config.yaml
encoder_arch: "nf_resnet"
dataset: "phrases spoken by 400 fixed synthetic voices"
n_mels: 64
win_length: 512
bottleneck: "plain"
encoder_kernel_size: 3
decoder_channel_attention: "eca"
decoder_widths: [64, 128, 192, 256]
decoder_blocks_per_level: 2
decoder_block: "basic"
residual_init: "scaled_by_depth"
optimizer: "muon"
lr_schedule: "poly"
warmup_steps: 150
Rows from block 12 of the encoder of a small spectrogram autoencoder, named by matrix and row number. Rows with one number belong to one channel. Each number is 500 + 50 x the weight over its row's rms, rounded and kept within 0 to 999. All counts start at 0. Numbers have three digits each.
After each channel's rows are labels from the 100 clips, of 14976, where the channel reaches its highest value: "lies over" is the class under the peak. Only what is clearly more common there than usual is listed. The data: phrases spoken by 400 fixed synthetic voices. In brackets: how many of the 100.
# convs0: first 3x3 conv (encoder.blocks.12.convs.0.weight, 192x192x3x3, standardized in use, each kernel summed), inputs 0-95
# convs1: second 3x3 conv (encoder.blocks.12.convs.1.weight, 192x192x3x3, standardized in use, transposed, each kernel summed), outputs 0-95

convs0.54:523456405560544473410509520477455544485532427557410508507507445493455513531464586424544472544493483428531541584514489529491518558368380504425539516499497497409554470580567413448573499455542540534560511521461485554539491468474491442491488503450507487450449501437497536494455473519487570531
convs1.54:408484488475405488556563530447610462468532543556508527458486496458436503468476413499525436472495523445583462504529484480498441417555531515528398514537552503518407470414474522488508468536506550557460462462470546510527487491482527507412552569528451498510441416536588494479544583502458450425
lies over: /ɔ/ (28)

convs0.169:455537440493517530489519464511452493563515466466479562481537559478520577555585363503572527576521394436576487526524501478528528547494443465465529534508530530430407582479419401399530517524486520504527526478513433545475571497693538459428518475501439531455559480512424599527537459444417508520
convs1.169:447584502532480537487525504557530482560569468383461403556467549581486512438565600443530512550567503574521507521478518482566483650485499528533438497441537460471573495547516468462538500489550445451527514533536419562605518579503506502546616465559433540515511493518575526522457592518544580488
lies over: silence (52)

convs0.29:561512509557514477554536514560383505510594409504528583534510512503500584534489432371475547433470483488493559498515459452429509542413498522468448502505407510457516495525504423415482467429505456525566562609462449532574521492556514476476419509528502522512378510417481546578483549495500552556
convs1.29:510426550549468511552489467469496384514470430576489551474478524462481649501512509471509496440475489500533460442422479417491474470453432515534432480482403551438520519566562542457538457474485554444514499492463436539458502484569497533517426456564513510505561568500540492508554483476543494470
lies over: silence (66)

convs0.126:540438475517511513519459480536537497577455438545533532513533508535518536532551513468568486480477509505441507458523552517550488522527568485470542512592417551516545514596464538413490520558492390511479481566634524530441559570483554476535400512539484535494402568446525482483463512496415536487
convs1.126:506526551456536520456494484501519488518542473423497472471463545333462512576536496439485501596527414533590544537526433438463504559483480453426596450505407669478644530490446424536535573524429470516480477517452510533543437577478449539470495548495549463564451413468485544538526485497456465525
lies over: /ɔ/ (26)

convs0.48:461503490529516502413599520474443532505566459506511543481523517518471521509488501505514513458491490414489511497450525575509575516468494480445477543545495535415481451533392399426531492453527480544493443514496397535505552430566486448467495481503480478586462534439486618588568449495538533503
convs1.48:534515467495472423527409475546544436529469520473452472514479522575436460513502516490420498490495418546512524480506543474536489504471451500506481590423446566583431561471405492429580425469487414439566556448496476480521438521510471557472467528558492534516584453463449470518437527467475392485
lies over: /s/ (27)

convs0.184:532546451540497479546507466510550452603454524518462494505457597468548630464508413438640500556504544479535412464495457380540506622405527543587533458442506419504497516519455522407428512467513427471469550468442434555511458428538486541550475496482413529574438463435521416501484594517565506571
convs1.184:436528597570462586615521488525613522534506554546492549540385610463570527496605510465485504497517506493531524520540488518567590503496510552518514546500486497494544504562515488487573481451514543434405585442519519423520544490564436534572452548461499453571479518519545520466489548470468429545
lies over: silence (67)

convs0.172:381465484508540495507421592536555552516585512485387524543613483522539436500503525490552394504587555484614462428528431488530503554453465516572454558457567498512485525481461540547400496545465386505513542442509411511561544478452516518460500508414463428522462508434538464539520502467491582504
convs1.172:459504430469509581398499440455590522557466432502444514473415522419496538462479520601535493567547478499530408432468511443488602480453452484473484540558564518615521493529498508413537405618547531495432476610518573529558479428539503530474570497457547429547570543480475492539497516506473430535
lies over: /t/ (25)

convs0.19:511518410498532571537575428533439467546512498566474539474528558491467627516506444556511528494484483568514525478563563515525451542325506522438437513541517463445517492540513471351494481499496359526501551424493474522463524546467377399503480547543446551469485481477484431557484439449576531498
convs1.19:488550450437558525470547510507488494498573432466503512458506509468489476525605495473501575554577613442503421544468525428522539436488520501579478462511506454449477559514479565611412539484551449539491529561570527403512472526427502457411525526474511467528344518482519522515525484586539491456
lies over: /p/ (25)

convs0.167:469548408542569491569491546466471501566535567474525450515463566500606564537496490507596506542500499455597515511487436453516533523443454519527466523420432508451479511538439546459452486486538352576480550501421470488425484439536531540505436521509431485540387486467430429492431548515559548560
convs1.167:430611470535530560484479455505495540638468525406485525579520596406536516560533523494551618502516454535518543462501529566378510495513451577507436457452489442520416476523545399548573428573546519494469549549555522481451538409550439547564466497530485512535504588469487498488454472504566528563
lies over: silence (62)

convs0.81:453496578537520433588522596574531518451585437481444500536469522552521534455537409383502545481575498445545472448604499454511470542564531577521469514490493532513505521511516479347536493541594487556486549411455492533474551549509495451486379452497488543457522545507525421538508589503408551499
convs1.81:461486544457559530378452533455408502500522544545445550463530530524567464521521526606531484449472546502463499541505485477513518487420523471454572456536565561610500535455497489655463500547495427555522545466541372417543480506486443478473512573460555451531449478470530527473549491552517456395
lies over: /k/ (27)

convs0.75:458522514572501453567539426519501521531508583493553455552471574465489578481454470488489580474395494546494490562564411460534463499501556531486497491458406498548509449512529494425507495535497346515517524526414451463442518482477472494556467529547442588477436532483431486431441528539546468502
convs1.75:512504390460406476442451416465520474389444491456598536496420459427531469509439474552489509569566498459441498420526534555558476506535421516505445528571514478550495530477490499585523542479471532477493487456545596470465513428436515442489490502449528519508541528426466571494459579467422441455
lies over: /s/ (34)

convs0.163:498489417555512568551613481504464554539543552471463578478508424454524515526515578537552464512484511454472548555481414546470555493530473535471491469528513529458528525586539426431478543451482462496522441514439496583501482463473475472411467471502545520405509514550429448460543539578626579502
convs1.163:593483517542470419480510536454538476483540465539484412519439531516486529506499509566440540456477539520509509530486488517421508511464522469528480570553409480474462403548460498480495468345495507516492439498470538558431622429565582511560518530470557517436551499595489448516481482455489539601
lies over: /s/ (34)

convs0.139:569533414448553495531494517455470544636500403508473530505420591573604518528532466486562447522403525420574477482494516538513491479479447552528556469518474530455450491518487490432416413400451504524502552455549499477594430496520478577510572445541459482520398544404550460467452416484530498510
convs1.139:496563462510462540528544446521525551534520488404575547559485489566563441538476587459592520537499450496502444567534583532557502489455495574440621486489516527447464465516567410531603523493529514544569540534483390519539435438502499576502463416458567574479436491551542600480564536517591590504
lies over: silence (66)

convs0.143:596479441502576505541472491522460405491508529516501528493536575525444510540515526507506441530502505577534502441548407549607483538384517448413486526470559511493527439472506502370570477551490410516548524419509440486564534491443423545515523547486524528441515476515431505648532486438520502526
convs1.143:411518517420529507459546536521438561497524468427408559543516533574554525520502512360527529466489574437448441497468459460549591457579496539469470447416572427349509496520425540503464476479498540544519518532567605475505545432503435542455550523507523429481477496403462423451447407554537548448
lies over: /p/ (34)

convs0.49:478509507475464456496635562523504549526530501442525474483451461484532475443518495635563461525475455464496487532463441542509557489410480535497512505429455510463473463519547398545544493471530421461550501528433426540443526493561508540471532447557553577444497515501533472437385463470531499577
convs1.49:495507436481566477528507487550534465464529537509449520510431481442497508515528488490448545469567627414620521509481511469499514474585465560444420515563590511519564423545546601478463477419453452547505469441394571533455452407508477543481558490407498524492526448440468579461546409455416553486
lies over: /t/ (48); /d/ (37)

convs0.56:498480493489564551572583453549408450519491502516482457581477563483493565540515539382523615515502549424544569544526558560432473541516535442484408529521511498413479455532462525585539457462492400435543486410482555540473461413541470493539394509526427481497468534541477421515508513545569449521
convs1.56:509446492502575477592545454525494464533478449557517625510556451543485579522438507558456509537564527499523579488459527539484491470459555486517564514657461475476458438493478453433493522538553567489516471567542554493447524453525476414522542489579562546450571520474461456512528633477484474478
lies over: /s/ (43)